{"crop_scale_min": 1, "color_jitter": 0.2, "encoder_norm": "batchnorm", "encoder_activation": "relu", "encoder_kernel_size": 3, "decoder_activation": "leaky_relu", "decoder_attention": false, "gradient_noise": 0.1, "warmup_steps": 370, "weight_decay": 0.007}
Rows from block 8 of the encoder, named by matrix and row number. Rows with one number belong to one channel. Each number is 128 + 24 x the weight over its row's rms, rounded and kept within 0 to 255. All counts start at 0. After the name is the row's rms in percent of the matrix's.
# conv1: bottleneck pointwise conv (encoder.blocks.9.conv1.weight, 160x240x1x1), inputs 160-239
# conv2: growth 3x3 conv (encoder.blocks.9.conv2.weight, 40x160x3x3, transposed), outputs 20-29, a 3x3 kernel for each
conv1.77 094 [142  59 100 150 123 100 118 126 114 142 122 160 106 164 162 151 124 114  93 129  85 116 173 163 192 146 120 136 138 174 100 136  63 117 120 101 140 111 115 124  93 115  99 111 142 113 155  97  96 101 160  94 107 156 103 142 176 140 120 135 146 121  97 102 116 156 165 138 142 113 144 126 120 138 119 136 140 107 112  98]
conv1.78 097 [121 143  83  97 156  93 126 113 129 171 127 149 152 155  43 144 135  67 113  85 118 165 152 133 165 123 109 104  98 128 151  97 114  91 122 159 121 157 116 137 140 150 115 141 168 155 157 141 122 160 100 128 109 161 156  98 167 162 108 150 146 108 128 148 141 125 117 111 114 120 123 107 118 156  99 171 160 127 124 120]
conv1.79 096 [ 90 142 140 120  87 118 131 131 117  90 150 118 122 112 123 153 132 135 118 154 118 108 143 154 118  87 125 134 168  81 139 144 140 128 101 150 141 135 125 184  77 145 121 146 134 150  89 169  83 127 144 129 152 127 154 109 144 146 136 123 136  98 121  93 141 153 154 124 130 119  86  97 104 122 119 129 178 120 160 138]
conv1.80 087 [101 133 100 126 118 139  85 135 149 148 131 147 148 114 129 106 129 126 108 144 125  80 128 103  99 134 138 115 148 160 102 107 141 133 132 152 142 118 139 105 101 116 133 165 107 159 128 178 144 122 204 130  97  96 130 127  85 138  82 139 140  47 177 103  88 105 127 126 128 133  93 147 121  68 146 136 164 148 139 137]
conv1.81 106 [141 142 137 118 169 138 104 186 142 117 143  96 148 139 158 145 119 124 133 113 108 122 120 105 143  99 121 107 153 138 155 130 106 121 125 126 111 144 139 152 123 144 131 155 102 134 161 130 111 145 116 120  96 159 151 138 189 107 150 164 198 132 118 137 167 113 151 122 140 111 188 105 183 116 133 108 115 187 185 144]
conv1.82 094 [ 80 147  88 128 136 141 140 110 137 131 128 127 113 168 165 120 111 147 149 124 143 110 109  95 156 124 185 132 115 133 118 126 176 153 101 170 131 129 180 117 152 134 148 119 155  97 153 123 130 140 117 161 167  66 126 148 111  67 137 169 111 128 169  86 168 143 150 145 143 124 120  92  85 157 123 111 121  83 146  92]
conv1.83 101 [113 181 108 110 168 142 175 147 171 163 132 121 115 135 134 133 121 151 122 102 137 165 132 156 117  57 132 131 168  96 108 110 114 170 152 135 117 181 141 125  67 153 126 179  95 125 107  86 137 115 143 124 125 124 124 102 118 122  97  43 157  89 103 149 104 125 119 121 115 108 143 103 128 116 121 123 121 167 175 164]
conv1.84 096 [179 141 100 133 127 109 166 158 130 109  87 122 121 132 128 189 120 131 111 141  80 123 126 160 107 114 144  87 128 130 108  90 148 116 128 140 125 115 103 124 116 189 150 126  64 110 147 119 121 161 139 104  70 171 128  99 165 122 124 107 145 149 149  98  99 110 176 162  80 110 166 152 129 114  90 159 103  88 154  99]
conv1.85 097 [116 114 170 133 144 117 144  96 119 106 120 120  76 110 178 136  92 121 135 115 173  91 148 120 171 124 104 165 134 125 188 145 115 156  99 126 154 143  92 154 173  66 106 136 130 129 146 102 167 139 147 177 187 127 126 112 109 120  89 119 158 108 184 161 111 115  87 107 123 106 112 135 126  67  96 123 129 157 151 142]
conv1.86 101 [135 145 111 121 115 130  82 138 127 175 121 106 160 106 129 137 149 127 119 101 127 125 136 110 117  91 132 115 101 175 153  79  96 112 140  86 118 116 155 129 124 170 147 137 119 118 134 120 121 133 170 108 108 146  79 138 133 145  88 148 133 127 125 146 163  94 154 108 151 119 108 132 143  70  86 149 132 175 152 145]
conv1.87 105 [127  81  99 138  89 107 140 167 125 115 114 120 134 110 117 148 105 132 166 160 107  86 105 146 103 132 134 126 133 168 112 113 135 157  98 102 132 133 148 137 176 122 111 157 143 165 123 140 107 116 143 160 132 130 109  96 134 112 126 129  88  78 131 134 149 151 188 102 136 108 153 146 125 136 110 140 163 136 129 113]
conv1.88 101 [131 104 161 112 129 127 168 135 100 122 161 129 122  97 151 108 114 120 134 126 102 122 128  84 139 136 117 142 123 173 158 142 158 175  99 112 135 111 100 160 170  86 103 156 138 109 136  98  88  96 131 153 174 153 126 149 142 106 118 109 112 112 100 101 117  96 123 114 107 111 106 112 136 145 134 120  89 103 182  97]
conv1.89 093 [ 94 131 170 178 150 152 100 130 162 113 162 120 133 130 143 136 138 125 122 144 145 126 155 149 106 146 149 144 157 140 121 123 128 148  93 103  96 157 132 124 129 115 176 142 111 158 144 176 123 176 170 165 103 113 145 110 119 112 157 133  96 109  95 108 128 122  99 121 157 122 100 170 146 100 150 144 161 154 122 105]
conv1.90 096 [170 120 140 169 114  87 145  76  96 139 155 102 104 132 124 163 150 106 114 156 141 122 113 142 133 112 116 128 145 108 144  98 120 142 118 151 140 148 133  96 133 186 107  91 111 103 110 168 133 134 170 126 107 159 138 125 166 174 119 128 126  86 118 118 196 132 172 174 170 110 170 135 127  97  96  90 144 124 107 166]
conv1.91 099 [132 155 125  95 115 123 129 105  91 118 124 151  89  85 108 172 156 123 146 131 128 137 107 160 131 162 135 121  98 114 150 174 132 140 136 109 180  90 159  88 114 130  82 116  88 137 131 120  87 126 142 116 110 118 138 128 117 118 115 123  79  65 142  82 114  90 128 138 118 169 131  99 139 179 135 127 116 144 134 117]
conv1.92 097 [114 131 124 170 116 126 131  98 147 127 117  92 117 107 128 131 109 130 151 133 147 147 127 170 133 101 106 140 128 151 110  97 117 154 142 147 139 159  90 107  83 166 155 112  80  72 163 164 110 152 139 169 119 175 162 132 126 167 144 153 101 104 144 155 170 155 135 161 107 105 133  98 115 137  73 135 146  75 165  95]
conv1.93 098 [142  82 176 139 114 125 110 102 132  95 141 145 132 176 152 130 122 161 141 157 106 187 126 138 155  92 134 126 157  59 138 136 147 110 120 158 101 143 108 120 137 165 161  98  94 137 110 137 138 137 126 157 161 133 145 141  84 126 128 122 146 101 155 155 112  71 163 161 145  99 126 147 130  95 148 130  85 155 158 109]
conv1.94 104 [ 72 135 138 146 118 104 152  96 129 125 140  96 140  75 131 160 133 143 140 122 107  82 104  99 136 116 151  96 106 157 110 143 122 141 137 118 130 137  95  98 103 149 127 126 117 147 113 141 113 193 200 130 164 113 139  71 161 128 148  82 132 116 103 163 154 159 130 153 142 115 105 121 153 137 146 148  85 211 114 141]
conv1.95 089 [140 171 125 163 135 128 106 145 138 138 111 122  82 106  95 107 154 126 116 157 139 155 155 132 130  81 140 131 109 146 118 114 139 139 162 151 122  59 138 107  94 123 127 136 129 133 104 136 119 161  98 143 118 150 103 176 107 144 174 116 134  99 130 153 148  95 102 133 101 137 101 151 133  85 139 144 147 148 124  86]
conv1.96 097 [139 137 133 115 146 178 159 120 151 117 123 162  87 111 158 118 145 113 118  95 106 128 143 170 153 149 102 119 128 165 116 123 136 122 141 121 108 142 120  85 119 138 204 128 116 122 143 104 117 156 146 159 147 124 114 123  80 143 144 126 106 116 140 125 176 116 179 148 140 117 146 109 157 134 136  95 175 121 113 152]
conv1.97 098 [113  87 136 109 141 150 166 191 127 115 137 147 163 127 163 133 117 102 140 159 124  65 103 107 120 129 118 151 142 114 138 141 117 107 117 124 126 144 164 170 111 143 125 139 126 130 126 166  98 152 124 127 137  66 103 146 122 149 131 138 163  73 108 109 146 144 135 114 102  67 108  81 153  93 164 159  96 168 100 149]
conv1.98 100 [118 138 143 107 170 148 134 129 135 127 132 115 137 140 125 112 120 176 136 155 130 134 129  98  82 159 161 131 118 115 125 173 140 103 157 125 147 141 146 101  96 105 174 138 141 151 116 139 179 136 132 144 160 153 109 107 106 103 157 149 104  89 120 141 144 108 133 152 128 138 134  89 113  52 167 130 190 167 125 161]
conv1.99 096 [144 106 104 134 119 149  60 143 162 148 107 120 122 115 104 154 168 132 125 116 103 119  99 125 156 158 165  84 130 134 141 142 167 109 120 109 101  98 154 142 141 169 127 100 135 177 147 114 132 122 115 143 151 127 122 105 126 108 110 157 151 167  77 184 127  90 141  92 152 107 127 148 144 112 124 156 105 158 148 138]
conv1.100 096 [ 86 120 140 129 157  96 118 118 106 143 105 155 158  83 122 143 109 116 110  83 140  73 132 123 145 102 130 107 139 139  88  89 126 132 124 131 140 149 123 108 126 121 128 130 125 136  80 129 143  82 101 119  98 170 101 126 113  86 171 127 122 155 100 107 110 129 145 104 188  93 108 140 150 118 135 107 117  75 118 103]
conv1.101 101 [132 137 150 131 124 102 175 146 110  67 182 124 171 147 125 119 172 104 209 184 131 137 102 128 181 154 136 135 124 134 133 177  96 133 124 124 155 117 136 128 119  70 152  95 105 158 115 140 142 143 129 123 122 115 131 149 133 139 127 120 122 111 105 132 106 185 133 120 104 114 173 152  67  79 112 104 128 139 123 155]
conv1.102 095 [118 156 119 120 124 165 116 179 130 128 119 116 142 110 127 165 147 173 137 143  76 133 110 112 126 151 113 137 148 135 149 131 136 124 155 126 133 104 139 118 133 142  99 115 131 107 111 138 186 129 180 141 150 136 103 119 132 154 129 129 155 136 173 128 115 135 140 142  70  82 116  99 190 112 136 137 130 146 154 133]
conv1.103 102 [111 122 171 164 132 141 146 131 132  67 134 113 131 108 113 133 111 121  96  92 130 116 107 121  89 166 129 150 142 130  85 175 131 186 132 103 153 174 101 123  66 160 148 119 148  95  73  68 158 125 150 126 151 137 170 104 118 148 155 144 128  85 144 130 135  90 118 157 127 107 150 124  90 157  91 156 147 127 108 150]
conv1.104 106 [124 132 139 133 119 143 129 128 139 124 125 145 126 101 136  97 101 134 164 117 111 103 101 125 118 159  83 174 144 162  95 109 127 137  96 110 164 115 144 118  65 114  98 111 112 114 137 131 162 124 139 163 155 190 143 146 118 148 141 115 136 107 124 121 137 104 126 112 141 148 116 156 133 109 176 136 142 157 130 148]
conv1.105 098 [112 149 168 127 111 128  95 147 162 135 110 159 103 135 107  82 129 136 123 160 146 105 128  94 142 134 128 113 127 100 186 117 143 160 136 122 129 128 111  97 119 109 133 121 157 167 135 181 128 168 115 152 210 155 103 106 125 114 168 166 125 104 113 121 122 127  99 112 138 150 121 153 160 124 101 154  98 140 167 126]
conv1.106 093 [133  97 109 126 121 122 154 142 105 141 113 150 129 154 152 124 146 115  84  92 126 143 118 112 171 134 148 166 135 210 125  81 174 157 145 159 100 119 105 144 134 143  66 117 118 112 134 142 190  96 108  79 118 117 135 133  99 116  98 156 132 120 189  95 119 106 113 120 143 132 116 154  95 144 122 111  90  97 113 134]
conv1.107 095 [159 106 111 150 169 115 136 119 159 136 124 146 114  67 102 110 122 124 149 117 131 147 144 139 123 150 114 120 154 107 115 125 131 118 106 142 123 120 132 116 149  98 149 137 169  87 105 160  99 154  52 158 142 140 135 189 113 145 167 165 152 106  87 155 158 159 153  99 126  77 122 118 116 192  85 115 132 103 154 136]
conv1.108 102 [137 120 138  92 151 167 113 141 127 146 145 124 139 162 133 141 136 140  75 136 142 182 118 111  92 142 154 142 135 124 131 162 184 123 143 137 125  81 152 116 122 142 140 131 138 129 141 122 136  98  70 121 142 138 144 105 133 153 113 103  95 136 130 124 130 132  90 143 116 150 113 121 129 137 138  87 148 164 151 137]
conv1.109 098 [133 131 110  93 140 122 138 130  79 142 102 135 141 150 100 113 137 129 157 117 150 135 134 111 111 120 143 156 106 114 110 160 149 163 133 113 124 134 141 104 170  69 172 149  82 125 135 120 154 143 127 155 178 122  94 195 109 148  92 156 102 138 143 149 131 127 134 121 128  69 113 133 182 114 139 105 109 144 126 141]
conv1.110 094 [141 150 109 159 110 128 137 158  95 149 148 112 129 119 110 131 133 121 174 115  90 132 111 129 162 101  91 112 121 164 123 147 105  98  74 146 137 126 105 112 117  87 138 210 133 146 183 100 135 129 127 132 147 116 118 149 127 126 127 145  85  96  76 105 149 132  98 185 142 108 105 128 145 144  81 152 111 133 161 110]
conv1.111 104 [111 148 160 145 106 121 109 152 115 146 156 123 168 131 122 147 109 120  92 128 165  87 157 101 179  87 133 101 147 134  91 118 111 133 136 149 163 111 120 100 157 162 102 132  90 140 132 124  89 152 110  99 115 151  91 133 138 166 148 111 126 165 138 158 123 107  80 136 165 116 145 114 150 101 135  95 111 108 151 150]
conv1.112 103 [113 124 136  56 113 109 153 109 174 126 118  97 160 109 160 142 141 127 129 130 169 153 152 143 128 100 123 133 149 141 132 133 144 165 138 161 133 147 110 189 117 144 168 128 139 134  98 125 144 139 138 129 169 149 110 138  51 131 153 140 122 124 155 133  81 136  71  94 182 101 151 132 156  96 153 154 146 100 123 117]
conv1.113 104 [118 147 160 144 143  53 191 151 164 120 196 152 149 144 132 138 105 121 133 114 139 160 144 130 108 128 137 121 141 186 117 112 124 160 124 140 128  88 168  89 223 113 125 135 100 100 127 100 126 116 123 114 126 104 116 142 139 117 161  94 141 112 115 148 191 121 148 143 151 131  88 168 119 113 129 121 124 122 114 128]
conv1.114 100 [ 64 151 106 114 113 143 126 153 111 164 119 132 129 149  79 125 135 148 140 120 130 150  96 149 139 168 185 125 121  90 105 157 124 111 109 110  82  94 153  87 127 108 141 130 144  90  80 121 102 116 122 164 116 124 138 164 177 121 117 117 114  82 158 121 117  93 103 134 113 161 148 172 107  91 122 113 135  81 157 138]
conv1.115 099 [116 129  99 121 137 140 134 106 121 105 141 124 142 107 134 161 119 114 134 107 195 108 122 136 130 124 162 105 154 132 116 161 194 112 124 126 147  89 114 136 114 117 116 191 131 164 165 130  85 129 134 132 155 134 135 152 159 152 120  99 135 134 122 143 165 151 126 128 152 138 146 118 125  97 179 177 113 106 107 117]
conv1.116 100 [ 92 159  92 137 125 110 186 133 104 144 147 150 128 113 116 118 110 141 114 124 171 148 128 116 112 144 123 119 138  72 133  98 140  86 114 148 132 107 150 160 121 158 137 139  83 146  78 121  94 119 169 120 151 113 109 113 126 115 126 133 114 115 107 104  93 116 120 169 172 129  70 113 136  90 152 132 117  93 150 150]
conv2.77 077 [110 132 144 113 125 111 112 200 151 109 142 118 139 131 124 142 119 138 104 141 124 111 155 146 108 164 134 137 135 164 178 123 136 106 149 137 148 172 138 109 141  99 121  99 136 126 169 125  75 141 150 113 126 162 142 117 104 119 136 105 102 181 136 127 136 186 130 116 129 162 157 122 126  89 129 142 118  87 161 109 119 131 116 152 136 118 142 168  99 177]
conv2.78 092 [116 117 124 129 157 108 117 152 120 151 131 101 127 137 100 130 126 120 141 142 124 124 111 158 120 188 104 140  84 149 157 139 117 111 113 106 151 104 107 138 141 110 109 112 115 101 116 126 151 120  82  99 113 127 134 142 127 150  82 122 138 101 120 133 114 126 101 102 130 185 169  89 130 128 136 131 123 190 143 105 152 111 138 110 144 107  95 138 135 160]
conv2.79 088 [104 119 111 127  80 132  94 131 128 166 127 168 165 157 150 125 130 120 144 139 114 118 143 118 155 116 138 131 107 177 130 109 143  98 130 146 112 108 123 118 156 122 125 126  93 162 153 146 161 141 145 167 118 151 132 132 153 130 142  99 104 148 116  98 156 131 126 123 139 141  81  90 137 157 167 140 159 160 122 111 138 161 116 113 116 137 103 102  91 126]
conv2.80 088 [126 160 130 136 102 172 120  90 122 146 117 114 160 162 162 139 140 117 158 138  80 106 103 149 113 123 131 132 129 145 126 128 134 151  88 152 133  84 102 113 124 107 121 126 155 145 123 165 175 115 148 136  78 122 119 115 158  77 134 100 107 147 149 138 106 140 119 162 116  82 109 126 109 117 129 127 161 101 102  74  93 170 145 123 143 125 118 114 113 168]
conv2.81 092 [102 138 129 116 164  71 131 131 105  96 122 126  87 112 146 105  82 138 143 184 153 156  93 113 114 119 138 114 187 154 131 122 136 116 101 122  97 122 136 123  99 135 139 121  99 112 102 121 146 105 107 110 115  64 117 123 136 137  97 103 174 135 105 141 129 145 116  78 140 140 103 124  95 102 153 124  84 143 125 103 129 148 155 155 129 143 133 139 131 140]
conv2.82 101 [125 129  87 102 100  99 125  89 131 125 124 124 143 140 188 158 109 146 118 142 126 118 112 135 157 129 124 119  80 117 113 115 103 134  88  90 107 108 126 121 179 115 126 100 132 137 134 159 167  94 120 160 137 105 120  95 125 135 123 157 117 119 114 155 122 102 145 224 136  99 103 140 113 109 114 104 103  98 109 138 100 124 166 120 135 146 167 136 138 119]
conv2.83 097 [124 109 117 112 151 170  89 124 131 130 107 125 100 197 138 160 102 180 141 151 143 122 112 131 138 171 107 135 120 159  83 152 173 129 141 147 150 119 122 116 136 173 140 174 113 140 131 127 133 118 116 126 142 102 116 125 115 139 112 117 164 122 134 163 151 127 113 109 122 136  80  97 102 135 167 145 144 153 130 113 116 155  96 132  87 137  88 142 141 116]
conv2.84 116 [129 117 141 119 117 128 110 146 157  99 107 143 105 116 132 126 108 129 149 181 175 117 124 115 105 131 112 183 152 139 178  93 114 102 144 100 159 160 123 133 105 135  85 134 127 133  96  83 101  82  98 127 146 100 113 127 134 106 142 106 125 135 136  80 107 128 120  89 127 177 144 137 164 116 135 153 136 117 162  86 112 133  97  84 157 159 116 135 115 160]
conv2.85 112 [130  96 124 141  85 117 140 168 142 126 111 105 148 150 107 123 171 152 103 151 165 110 120 160 108 118 131 122 150 125 104 118 133 124 135 133 135 118 132 110 118 134 130 138 112 175 152 106 139 124 124 165 126 135  92 135 129  79 175 115 115 165 127 142 133 103 156 105 123 134 164 117 127 131 145 124  90 169 113 112 160 111 145 142 166 125 139 159 159 130]
conv2.86 095 [138  66 110 123 107 127 126 123 142 136 141 129 100 132 191  98 133 123 104 133 118 151 102 157 128 108 136 113 132 120 150 126 129 155 136 148 160 168 114  98 135 128  91 158 140 115 136 144 132 123 142 126  89 116 130  90  94 117 129 140 127 149 136 126 166 125 167 122 133 128  95 128 144 123 139 116 102 124  99 100 103 177 162 165 151 125 160 131 150 122]
conv2.87 092 [158 154 141 145  90 165 111  99 143 118 123 132  80  99 141 118 171 162  88 130 147 174 148  54 138 134 102 111 130 130 142  99 158 113 120 144 146 141 109 145 109 133 115 161 131 145 120 168 149 168 136 173 120 138 103 111 108 116 153 138 138 110 131 153 145  93 147 108 126 158 116 124 147 137 119 160  93 110 145 132 185  88  86 120 138 179 128 100 110 131]
conv2.88 085 [146 129 152 141 115 127 132 120 117  88 114 159 118  70 155 164 161 131 143 176 111 140 140 136 165  88 116 160 159 164 107 145 146 145 146 143 107 100 142 102 126 125 122  92 163 134 135 120 111 130 152 145  91 130 113 117 132 134 105 126  96 183 132 129 136 143 138  98 123 113 147 121 118 122 138 144  88 133 142 188 141 141 142 154  98 107 127 122 133 113]
conv2.89 091 [161 136 145 135 110 209 121  73 143 133 151 164 115 122 141 128 172 142  34 108 184 112 143  77 147 115 169 115 143 132 153  88 129 102 147 145 119 136 132 162 124 136 122 136 153 142 113 111 135 135 119 155 161 105 125 118 147  89 139 162 117 104 151 142 153 124 116  88 132 149 114 135 113 140 103 152 137 104 139 159 170 105 105 107 153 176  98  87 148 129]
conv2.90 109 [122  97 113 134 133 159 104 130 122 105 100 157  90 152 156 113  79 125 132 151 173 154 136 124 134 117 129 131 119 150 126 136 112 117 129 137 146 153 158  79 118 121  95 127 142 106 117  95  98 103  91 148 119 113 118 131 126 127 176 119 137 168 101 117 122 121 159  91 118 132 139 133 133 119 161 186 101  71 167  89  75 166 112  82 112 200 119  91  59 144]
conv2.91 089 [146 129 119 145 141 134 119 114 120 157 170 150 129 145 150 103 155 143 116  90 128  91 135 134 146 179 139 159 121 155 130 143 124 141 113  89 116 144 146 137 129  98 155 122 138 156 164 178 149 190 157 113 158 147 107 102 113  98 111 170  97 150 133 152 179 160 136 175 139 163 147 182  89  97  99 124 109  94 130  93 110 109 115 150  89 153 151 143 133 134]
conv2.92 088 [129 150 127 136 140 123 127 130 128 126 156 158 149 107 140 158 116 148 137 155 123  93 135 128  97 114 127 176 148 155 129 121 116 144 136 111 147 130 148 101 169 137 136 138 152 109 125 126 207  80 119 182 118 110  99 137 115 138 184 121 140 179 101 156  91 113 170 122 156 101 158 146 118 151 111 113 147  82 122 103 106 168 135 105 120 127 152 134 158 169]
conv2.93 105 [141 132 178 175 111 172  93  68 138 120 112 140  92 122 173 125 151 106 128 166 160 150 144 105 144  77  97 124 163  86 112 148 123 140 162 131 125 114 126 164 144 140 107 134 149 127 140 134 129 103 174 161 124 122 103 124 158 113 115 167 128 150 148 145 107 114 103 125 123 147  91 114 130 144 135  98  95 136 142 153 105 117 137 147 130 113 112 122 128 111]
conv2.94 123 [137 129 124 117 135 188 129 136  85 110 121 103 100  93 174  93 112 128  91 113 152 151 156 123 139 123 137  74 130 123 135 181  78 126 157 109 139 148 111 130  98 141 140 126 177 116 111 121 124 174  93 113 126 123 124 126 131  92 194 133 112 144 134 110 113 127  96  89 128 174 158 146 131 130 118 142 122 118 127 100  97  89 102 110 130 161 148 132 135 142]
conv2.95 099 [118  92 147 108 135 109 181 156 159  96 100 122 105 114 166 103 108 132 156 154 130 149 114 118  79 113 129 139  96 105 136  93 135 203 137 140 114 111 121 134  96  85 156 142 119 134 128 115 106 133 103  86 125 118 153 105 106 155 145 108 170 111 124 103 132 163 125 155 128 116 143 118 114 120 124 156 133 120 140  89 127 141 160 134 124  68 162 137 153 148]
conv2.96 093 [ 81  97 114 123  92 109 129 115 121 114 183 155 130 208 154 126 145 168 120  97 145 105  88 133 116 119 132 113 117 133 106 118 132 118 116 116 114 161 127 113 113 129 116 146 124 122 115 122 142 144 121 129 159 163 117 154 123  85 134  92 108 154 113 143 141 116 152 112 165  95 136 128  97 106 148  74  98 157 119 130 142 158 156 135 163 162 110 132 137 127]
conv2.97 122 [131  95 116 142 135 106 103 154  58 109 140 133 138 148  87 107 109 123 132 147 175  75 114 105 124 128 106 120 107 106 138 161 110 135 108 162 142 147 122  70 126 138 160 151 131  99 111 137 114 120 119 108 116 101 115 152 147 101 152 123 127 120 135 159 137 112 152 111 127 111 144 124 135 111 136 139 146 155 112 106 165 111 105 120 108 128 136 144 142 161]
conv2.98 120 [111 115 123  95 123 111 162 128 110 114 128 129 134 135 110 120  94  95 151 148 106 153  90 104 118 135 121 125 142 143 163 143 143 148 133 123 130 112 126 147 142 133 162 144  98 103  99 157 114 112 112 125 126 127 130 138 124 170 122 136 169 114 125  91 120 123 136 120 129  76  68  89  89 158 147 107 138 118 134 104  92 143 140 115 149  72 101 126 157  98]
conv2.99 115 [131 112 141 131 115 177 174 182 118 127 142 143 144  99 140 131 108  97 115 138 163  70 101 176 130 148 113 129 124 137 101 153  95 149 142 115 144 137 128 138 130  97 181 117 175 146 120 115 132 111  81  96 164 155 135  96 125 127 157 104 131 132 101  97 107 148 129 146 148 142 170 130 128 123 108 113 133  90 156 105 137 134 126 136 130 128 125 154 171 141]
conv2.100 097 [111 125 151 102 133 100 154 114 127 135 154 135 132 204 102 104 152 109 106 161 121 134 120 123 114  99 131 103 116 126  95 131 133 134 113 140 143 111 127 125 133 106 181 139 121  85 127 134 105 141 120  90 138 131 184 137 120 195  75 118 184  89  86 131 127 158 127 166 136 143 109  91 116 145 133 138 111 179 131 152 126 109 126 107 118  84 122 136 141 128]
conv2.101 116 [137 118 149 172  74 180 171 149 159 124 136 135 185 132 108 127 118 123 156 109 102 139 125 130 128 125 152 123 134 154 133 145 122 110 141 118 142 112 133 138 105 121 156 153 152 132 129  95 122 118 126 124 107 127 200 117 132 142 116 129 108 118 122 154 162 138 114 152 105 164 117 128 115 120 118 129 146 144 113  96 151 137 144 168 115 111 126 161 148 129]
conv2.102 098 [124  91 101 133 132 128 138 136 153 168 125 109 131 126 144 143 133 110 114 109 109 159  89 124 128 114 123 113 138 118 137  96 130 137 123 125 153 165 122 118  95 128  80 142 135 123  71 100 187  72 100 180 138 139 143 112 111 108 150  94 115 111 125 129 102 105 110 143 124 139 108 106 129  85 102 130  78 121 138 101 135 107 103 103 150 182 125 122 144 121]
conv2.103 106 [142 110 120 154  89 141 112 165 123 154 139 150 133 165 122 132 122  75 140 162 153 122  52 145 122 128 167 138 106 126 142  99 145  99 118 116 135 139 111 130 126 139 117 136 112 137 130 118 104 169 116 150 143 147  97 113 147 127 125 115 139 194 129 112 145 156 170 127 154 135 147 114 110 131 139 139 105 121 147  88 106 138 108  95 141 108 122 135  98 150]
conv2.104 086 [112 127 122 146 148 126  51 142 167 160 117 117 139 112 151 154 109 147 138 163  70 110 130 127  87 139 117 119 115 127 139  61 190 161 112 150 136 143 139 109  94 111 102 189 157 112 126 141 139 129 127 144 149 150 117 105 149 122  81 114 125 131 122 121 133 160 114 152 146 133 123  91 114 142 140 147 109 130 161 158 109 139  93 147 103 128 111 149 112 141]
conv2.105 099 [ 98 120 126 149 143 111 131 148 109 148 147 122 125 126 103 119 134 134 101 138 115  99 129 157  96 117 152 132 153 153 158 133 130 143 121 155 136 125 125 139 146 163 125 123  92 169  88 101 199 135  84 121 111  96 138 150 129 145 159 140  90 155 123 134 107 104  95  94 174 111 159 116 140 134 110 127 144 101 132 168 147 144 139 136 135  97 120  91 128 140]
conv2.106 092 [130 126 133 147 120  98  89 102 109 152 101 112 122 122  86 124 124  99 150 168 102 134 111  94 157 159 129 134 126 129 120 135 145  97 117 124 108 117 152 144 121 132  91  99 113 208 143 158 161 135 128 134  81 111 113 115 140 177 103 103 121 144 107 155 105 118 125 123 109 172 110 110 111  74 159 135  84 155 140 120 168 132 119 121 146 117 122 146 100 150]
conv2.107 105 [124 145 164  91 129 105 125 109 151  86 111 142 135 101 138 145 128 112 179  84  76 114 169 130 154 118 137 157 128 137 127  71  99 157 127 176  71 110 143 110 128 101 128 110 118 129 141 107 162 175 117 120  80 123 132 142 114 123 120 110 121 159 143 121 114 113 175 174 137 118 115 123 129 108 104 139 123 149 138 152 159 168 205 146  97  87 117 117 106  97]
conv2.108 098 [152 104 123 127 112 143 133 118 174 159  88 107 115 142 159 155 151 110 105  88 192  92 136 111 131 135 127 133 110 150 139 101 163 152 155 132 109 145 139  92  99 125 107 149 137 147 162 125 120  98 136 158 116 165  90 109 102  93 139 123  84  79 100 141 165 112 145 109  85  86 125  80 102 108 161 135 109 100 138 163 118 140 113 115  73 166 178 157 126  89]
conv2.109 097 [126 113 156 119 105 155 158 114 134 105 163 157 141 114 160 148 154 105 111 107 164  97  79 102 155 147 101  89 163  76 130 162 108 149 148 135 136  92 119 139  98 169 164 104 127 142 120 149 142 127 145 140 121 147 122 123 174  81 152 126 111 119 140  97 149 123  89  88 143 195 108 104 157 129 136 110  89 160 173 139 190 135 146 151 112 146 117 134 144 121]
conv2.110 093 [139 100 130  91 119 163 126 123 161 127 131 128 173 108 167 117 148 207 124 120 142 104  91  84 115 110 159 120 112 156 138  96 144 124 104 144 153 140 128 136 130 106 146 128 166 137 133 121 169  92 118 124 110 150 117 108 105 144 117  76 129  97  95 146 153 123 132  85 135  79 176 159 114 135 121 121 133 114 114 141 109 163  92  69 132 150 129 148 167 100]
conv2.111 101 [123 138 141 100 127 100 156 157 142 125 126 122 125 166 140 140 135  96 120 107 107  88  99 158  88 129 105 154 148 138 114 123 117 100  86 119 126 140 124 126 126 109 189 116 119  89  92 141 119 119 114  95 105 142 142 143 107 208  82 146 130  90 112 135 107 124 126 136 143 150 115 129 136 125 120 121 147 147 124 151 100 134 138 125 120  92 140 145 147 118]
conv2.112 112 [118 121  99 152 116 153  99 119 121 113 129 163 102 184 204 111 153 132 113 125 146 162 103 107 127 101 137 106 136 103 159  70 116 149 149 144 152 136 115 123  91 173  89 196 131 126 137 117 135 178  99 139 156 161 121 119 143  95 196 138 141 155 157 106 120  96 104 111  93 124 123 136 140 155 122 122 109 148 111 116  71 134  82 125 143 169 127 101  94 138]
conv2.113 102 [183 168 109 131 148 171 162 107 103  97 127 114 150  90 176 142 126 172 153 133 144 170 133 167 121 132 143 158 138 163  72 118 109 112 150 139 133 155 127 116 141  92 104  80 192 160 145 180 151 169 144 144 101 128 138  98  87 129 112 132 104 134  98 130 127 146 135 162 163 128  90 164 154 113 122 129 166  99 150 119 131 129 121 103 120 135 154 122 160 132]
conv2.114 091 [181 141 164 179 160 149 125 101 149 145 149 133 167 123 155 152 137 164 153 164 107 145 164 115 133 118 105 132 148 143 107 133 132 119 105 108 115 125 154  88 102 122 120 107 132 180 153 169 164 144 161 157 156 159 109 152 134 120 127 124 134 124 138 167 145 149 126 164 109 159 107 120 114  80 133 140  93 139 140 125 201 131 124 162 158 123 161 150 133 167]
conv2.115 092 [127 142 149 102 137 115 192 129 114 118 134 118 131  98 121  98 132 124  90 165 167 173  71 165 116 139 121 121 171 125 118 115 140  89 106 107 117 116 126 125 144 130 145  81 135 128 137 113 167 130  73 154 124 135 146 152 141 143 115 100 127 165 102 105 114 131 117 133 124 156 100 139 112 106 127  83 100 163 123  84 151 119 164 114 181 107 110  97 140 131]
conv2.116 094 [121 137 107 161 111 179 171 127 166 163 136 151 105 122 115 122 103  89  88  95 158 110 109 173 127 135 151 112 114 111 105 124 114 100 121  92 140 119 113 144 114 123 171 101 116 160 130 138 125 163 131 105 141 142 153  95 140 148 109 113 153 169 122 127 143 151 119 144 147 127 137 157 135 138 150 142 139 114 131 117 168 108 123 165 114 121 103 131 124  97]